A small sound classifier, trained from scratch: arch tdnn, batches of 384.
Rows from block 3 of a small sound classifier, named by matrix and row number. Each number is 128 + 32 x the weight over its row's rms, rounded and kept within 0 to 255. All counts start at 0. Numbers have three digits each. After the name is the row's rms in percent of the matrix's.
Before each channel's rows are labels from the 100 clips, of 14848, where the channel reaches its highest value: "responds to" is what is common among them; "loudest band" is the band of the loudest frequency at the time of the peak. Only what is clearly more common there than usual is listed. The data: synthesised imitations of 52 everyday sounds, one a clip. In brackets: how many of the 100, against the usual share in percent.
# conv: pointwise conv (model.blocks.3.conv.weight, 256x256x1), inputs 86-171

responds to: household (87 vs 19); doorbell (55 vs 2); knocking (31 vs 2)
loudest band: 2000 to 4000 Hz (25 vs 9.5)
conv.124 105:128128143162171119063214079098128115095128108123073125128090048121166120164128133169117128111128184145130118095118097147130091132075147087134164137151116128128128141128128171128115161104124119156083134128143128186095103127152067067090113185101116161128128164

responds to: people (97 vs 14.9); crying baby (96 vs 1.7)
loudest band: 500 to 1000 Hz (40 vs 15.1)
conv.208 109:128128139100133128109086174110166032128137169128099128154089128128128107163087128150128080119213127082106128128129070079134094137148108128183076157128128130129128128128118183128153099125111174105137072128060149165128089073173128099110128098138101128168128148

responds to: people (88 vs 14.9); speech (55 vs 1.9); chatter (32 vs 1.7)
loudest band: 4000 to 8000 Hz (41 vs 12)
conv.161 104:098158114128055198128104147185097152138151113089159128155181128128112107056128128090071128161128157197128081109128095114128113128128128128128152197128128138144128128133073159128110184128128111147128204128151058128155099083127169097076128128149133131128128144

responds to: bird chirping (32 vs 1.9); siren (31 vs 1.9)
loudest band: 4000 to 8000 Hz (39 vs 12); 500 to 1000 Hz (36 vs 15.1)
conv.155 087:128128106110128131093128110128060114097128128128128128166128094080047128128156128114128085134128115076128128128066079115179080128162158088173128128203143128128108128048116112060132128161128100165180128055062060122128152146128126044083106131128124107146101156

responds to: machines and effects (96 vs 21.7); engine (92 vs 2.1)
loudest band: 1000 to 2000 Hz (35 vs 11.7)
conv.223 116:158128123175161139128128128147139128128171183092128135128133128128098127077056128048090128128163149128141128134135099115125155128182128119080134086137128128128111128128129036128107128182120157128095102123053103114035101128153128128128089195128081132095151085

responds to: spray hiss (98 vs 1.7); machines and effects (98 vs 21.7)
loudest band: 4000 to 8000 Hz (91 vs 12)
conv.54 106:136064128139128116128088129170115145162128158127135128128123157082128156177080128109076128128125120123132013136142128106128051116236104166134128128128128172096142128128128128081115128120128142138064138128128128142078139128128095145161175128082128128101145128

responds to: household (100 vs 19); clock ticking (69 vs 1.9)
loudest band: 1000 to 2000 Hz (60 vs 11.7)
conv.97 107:183128074086075164143128101128080122128128115148158133099128207128143128128165124049085068128021160113146128121128135136125112112128125128100094142095128128164123128140128101128150151095128082157061113087096072128128128055128141158099063146222124075158100006

responds to: spray hiss (42 vs 1.7); thunder (29 vs 2)
loudest band: 4000 to 8000 Hz (42 vs 12)
conv.27 114:128171128155143128128128128158128090155128123131077128128128128128152120168216150096163152118096144128117079128150082116168128128165165056108121128128122128000128136128116128128082130093074102000094139128128131128083184123097128128128128135014128154146105128

responds to: household (75 vs 19); clock ticking (58 vs 1.9)
loudest band: 2000 to 4000 Hz (39 vs 9.5); 1000 to 2000 Hz (34 vs 11.7)
conv.137 099:128202128142092096081128109128090128104125128128128102147128119091151134100128097128128128128116092176139148079128104119128106174128153099164143140163110058128099088112128128151086133119128151128173084107128109128149107106104133154091082114109137128150137128

responds to: nature (81 vs 13.7); stream (43 vs 1.8)
loudest band: 1000 to 2000 Hz (35 vs 11.7)
conv.25 089:153128128139098177055128131157104124128106128096128089128099128128128149110115088131092048100185111128093128068113128115105128128146104115144128113106155081128157115101099145078128182128090076128076165116125150128128171128128054128128127025128128060128128057

responds to: nature (98 vs 13.7); stream (96 vs 1.8)
loudest band: 500 to 1000 Hz (49 vs 15.1)
conv.203 099:128101068100031128146063200171128128113112196127128128132126122128128117171128129174128122128068166084128139110128148122144155121079109128128151128128128114121123082128124128146144128128128128212136135191150147128128122109132146128187136094167150128084137122

responds to: nature (100 vs 13.7); water drop (59 vs 2)
loudest band: 1000 to 2000 Hz (71 vs 11.7)
conv.249 092:128146137128141128109103172128128085128108135128120099148113128086161069128128128054155138128128062189103120113128087128128128130128047128099109111128227128134155058128174128128105128115132106124099131128116140108128128111113197133171087128131142106122134107

responds to: signals (100 vs 11.4); car horn (87 vs 1.9)
loudest band: 1000 to 2000 Hz (64 vs 11.7)
conv.141 098:128108128096128192128109161128124124128128090158101202128128128107194082128136128192183128128098037104105122150104128085066128114107104128128091123081096069180128095112128128074143117114133128166111147092128056123128128128132112145104149146184128115128128128

responds to: machines and effects (71 vs 21.7); laser zap (66 vs 1.9)
loudest band: 250 to 500 Hz (78 vs 11.3)
conv.207 096:090192147087128107116102128139116034105128150128126110110128129121053113063128128128138110087122128101124196098110117124128119128128163128128087115128128127155128128114122117215128110149174170134079108128091118117084139143159128128128137081078091128076143116

responds to: people (94 vs 14.9); speech (56 vs 1.9); chatter (28 vs 1.7)
loudest band: 250 to 500 Hz (28 vs 11.3)
conv.4 099:128163129144092128128128146128061128128108128104163255119130135131111114095128128066146103183091128194138128142079149176113128103128092128141175097142112075108128128095163128120096128100095091139128123108129130120070155128128204080131166128095117150124128127

responds to: signals (100 vs 11.4); car horn (86 vs 1.9)
loudest band: 1000 to 2000 Hz (47 vs 11.7); 2000 to 4000 Hz (29 vs 9.5)
conv.16 108:094133134110066148110105149157147120136128069128094128128128128141128139128115221128157173111128100132081128138125146138176137099141128191037128144126128112128128081093128128145143128134190152143120128092160156103128123099176095102128099181128101080103128122

responds to: signals (85 vs 11.4); whistle (78 vs 1.8)
loudest band: 2000 to 4000 Hz (77 vs 9.5)
conv.158 105:114178128128045148104101128109142110142095149146118128153128132110103128122121128185174148128128064128100133091109118128076096122128128094107139127106155030243129083128138128114099152128128191248128041081176128090143142099115128132129129145139160102077128128

responds to: machines and effects (83 vs 21.7); laser zap (54 vs 1.9)
loudest band: 250 to 500 Hz (29 vs 11.3)
conv.199 116:126106166133099150068108130139092111128123170142109083140173128116116138158112053121161128128110103128128181120032080144150138128152175128128067110144128121128124128104126172162118131128154128128130118108159090199125209132128113132152139088153092128128128130

responds to: signals (48 vs 11.4); siren (46 vs 1.9); meowing (44 vs 1.9)
loudest band: 500 to 1000 Hz (70 vs 15.1); 1000 to 2000 Hz (28 vs 11.7)
conv.81 084:164101141060079055160108128157128156101133128055128148072128132053219128128092128083126202196128128128128202104075128119089096128080128126201128118044096119101069088074176128172128093128128147144161072101156157212128128157128188128128128087154128081096128085

responds to: nature (100 vs 13.7); wind (46 vs 2)
loudest band: 250 to 500 Hz (44 vs 11.3)
conv.239 101:082199128169084128128128111153105113128128116141128128127128053198123098083180079132159083139128118091128197125106139091128157119171108128077122172128122108000118128160129107128163128064128104071140113128058128130193113162160161114157076104077144128128128107

responds to: siren (48 vs 1.9); signals (48 vs 11.4); people (35 vs 14.9)
loudest band: 500 to 1000 Hz (44 vs 15.1)
conv.253 100:164128125128202145131128128109128128105114038118096178079162122171128069180128132107149152128041094128098128116101128053100128113128147117162125107089084077146097128056128128136094121128128128180128100078188172138051112143128180128124207102087094128125128128

responds to: siren (90 vs 1.9); signals (90 vs 11.4)
loudest band: 500 to 1000 Hz (78 vs 15.1)
conv.12 090:128128128109128144102128141128128139114128141057128074141128148119128128133128128148137153128074131064128145124118219001087151135128107206155109128106128128128128157094133107080128128115128128118130101128093128122098097127159128130141131065058160093087139062

responds to: household (100 vs 19); doorbell (44 vs 2)
loudest band: 500 to 1000 Hz (39 vs 15.1)
conv.36 100:128120128152128159066128128130118128128084173128128128186154145128077114111124128128153128128087105141189128124128064128128144088132088128128085129140128086128112111128128134128063128156097099130070123101128128048147102128202014128128128071138122095162128158

responds to: household (93 vs 19); ball bouncing (38 vs 1.9)
loudest band: 500 to 1000 Hz (55 vs 15.1)
conv.42 107:218129072160085058099072128128128128095139128128182095209149073128150147128084136128128057128148081101109128124116104109134061128128128128071113128103128089128129088130128079128128075128128128121098161100168128085155092081089102103147128111114097093128165076

responds to: signals (100 vs 11.4); siren (99 vs 1.9)
loudest band: 500 to 1000 Hz (100 vs 15.1)
conv.65 106:162128172038126128096106128046105171128129145128128144128128057128128145117129128128171128124068156104128065128084105128135128128122128220066130115152128128078150121128144128116128149096128128127099100094130163138136109123150109128128128046172097169142202128

responds to: signals (68 vs 11.4); siren (67 vs 1.9); water drop (26 vs 2)
loudest band: 500 to 1000 Hz (71 vs 15.1)
conv.47 103:128101128052121136169128128094128142169035128116101116112105099120128185132099128108234136088128128167108147127128138112128128139128140113182068072169215128128193128128165171092128128163132072095109128146094058103081155128128092120128082134128125128082118121

responds to: hammering (100 vs 2); machines and effects (100 vs 21.7)
loudest band: 4000 to 8000 Hz (41 vs 12)
conv.100 089:122144128129128134128045117135117181126148168128170108128130128187128118191128067153147127106143137128095128128031155128045186128128206145095097200076109190095098119128171128196128128066128183120128128125115137206155106139128119101178135116128128085128108158

responds to: glass breaking (73 vs 2); household (73 vs 19)
loudest band: 4000 to 8000 Hz (62 vs 12); 2000 to 4000 Hz (28 vs 9.5)
conv.210 090:128128128154131128128110085121186074132151128114133128102057128153128130128125128183059128128091152128138128128085143109128105128128123128141128110166128104143098133209157072110128074128149128073128128114162109168149121137051139117099128096128061091117165128

responds to: people (98 vs 14.9); coughing (80 vs 2)
loudest band: 2000 to 4000 Hz (37 vs 9.5)
conv.232 096:128098127128145112155128063134070179121055140180110128125081128138128101158192133080086118117128131194035160186109093088129128081115128128180128061104104132141128119128128128046128161103114140104128128128128128127128128159123128106128103128215087128128118064

responds to: hammering (27 vs 2)
loudest band: 1000 to 2000 Hz (36 vs 11.7)
conv.130 074:090061149114104128128128054128135128165132185087153155117091128128128029164084139128107155155149128128141110128128125180039128143128128121128175196031081107128096096131128161173134072087128195088113128113128125111137110160128154102035131135103147106128134163

responds to: signals (48 vs 11.4); siren (47 vs 1.9); mains hum (32 vs 12.8)
loudest band: 500 to 1000 Hz (53 vs 15.1)
conv.195 089:128128128158128186080096084144065096128128106132108128091073138140148128137137128132175109131146097052081128083128128105123126128183169167128085120092126129156128102128098128102086207128128128128128128062128074150144069080128106056123131127136075118038148128

responds to: household (47 vs 19); doorbell (33 vs 2)
loudest band: 500 to 1000 Hz (39 vs 15.1)
conv.91 126:128141107128157128128100119096160169128066161102141119139130128128156130126128111082176096128128174128182092076137131128128128120144128133091101119106128086147122080139086128162129113128105128172128130115099151139136113208111128132065159128128172128109121125

responds to: animals (100 vs 15.4); mooing (56 vs 1.8); meowing (41 vs 1.9)
loudest band: 500 to 1000 Hz (34 vs 15.1)
conv.152 103:128140128087152133128090068085128089082136128105087195128128119112163065128156128115102204095138152128101073119109055179110066113180156128128118163080090128149121128102064060128175202113117131155130111081152098128189221128153128138142128131128168090157156128

responds to: siren (45 vs 1.9); water drop (32 vs 2)
loudest band: 500 to 1000 Hz (52 vs 15.1); 2000 to 4000 Hz (27 vs 9.5)
conv.226 100:171091095095087143149120156140088179121197153089128168128173128125134188164211199146148080110095128128128128128128128128128100128096128116128128128128181128128190090128123093102128132152044128134077179128110130128168107128185092107171090141115141128128099072

responds to: siren (100 vs 1.9); signals (100 vs 11.4)
loudest band: 500 to 1000 Hz (100 vs 15.1)
conv.53 095:172169128111117128128059091095099100141119158135128126225128136108200065128092167160178124121171062093169128128121107128128121168060128142088128128128086113147099064077149128144131128142128070128067087124192146093107110095107105128101130181128146158167167168

responds to: siren (41 vs 1.9); clock ticking (34 vs 1.9)
loudest band: 500 to 1000 Hz (53 vs 15.1)
conv.153 107:106163128128128105146114120113123156108128128135154150128106114128199088153128128107162100128117110130165128102095128128104128128149093088087132128083126185128130074122111008104040114098083156177128082052187128144120128128170084088110118120132205095097128128

responds to: nature (77 vs 13.7); water drop (63 vs 2)
loudest band: 1000 to 2000 Hz (59 vs 11.7)
conv.98 089:128187175128128087128112128055092121128120122128137094109101097128128083128128117087146101165128121133156210155129128128120146169191111128039128151148147135128133089132136128101138169141091104069128189086135128125128060137128128089109129128113110091086154100

responds to: siren (94 vs 1.9); signals (94 vs 11.4)
loudest band: 500 to 1000 Hz (96 vs 15.1)
conv.240 100:135128148133078128088106112196128128162178142165128128071124051174211158170169128086087128073140114154188186089128128101128109128128075181135094155128154099165131142199118128128174095129152162157165133101128128086090118134147089128128085128149128152127167128

responds to: animals (99 vs 15.4); meowing (64 vs 1.9)
loudest band: 500 to 1000 Hz (44 vs 15.1); 1000 to 2000 Hz (31 vs 11.7)
conv.117 091:108161076128128170095127155128128106110132128105100128059126107186058103145128172112128158160146128152165081128092149140128150077092037128128148144109130128158124066176117167128130173142156028192149155112128128242139128128171128131107153145160124102112094127

responds to: bird chirping (62 vs 1.9); animals (62 vs 15.4)
loudest band: 500 to 1000 Hz (34 vs 15.1)
conv.80 103:128077136128128085128070128128090062128183082128128135093196095128175139092128101170141128128129122141131114072118128128155134128095128136132079098131135145129128128142128038074128182128102079144128123110154086080147128128208128109062137169148101136128130072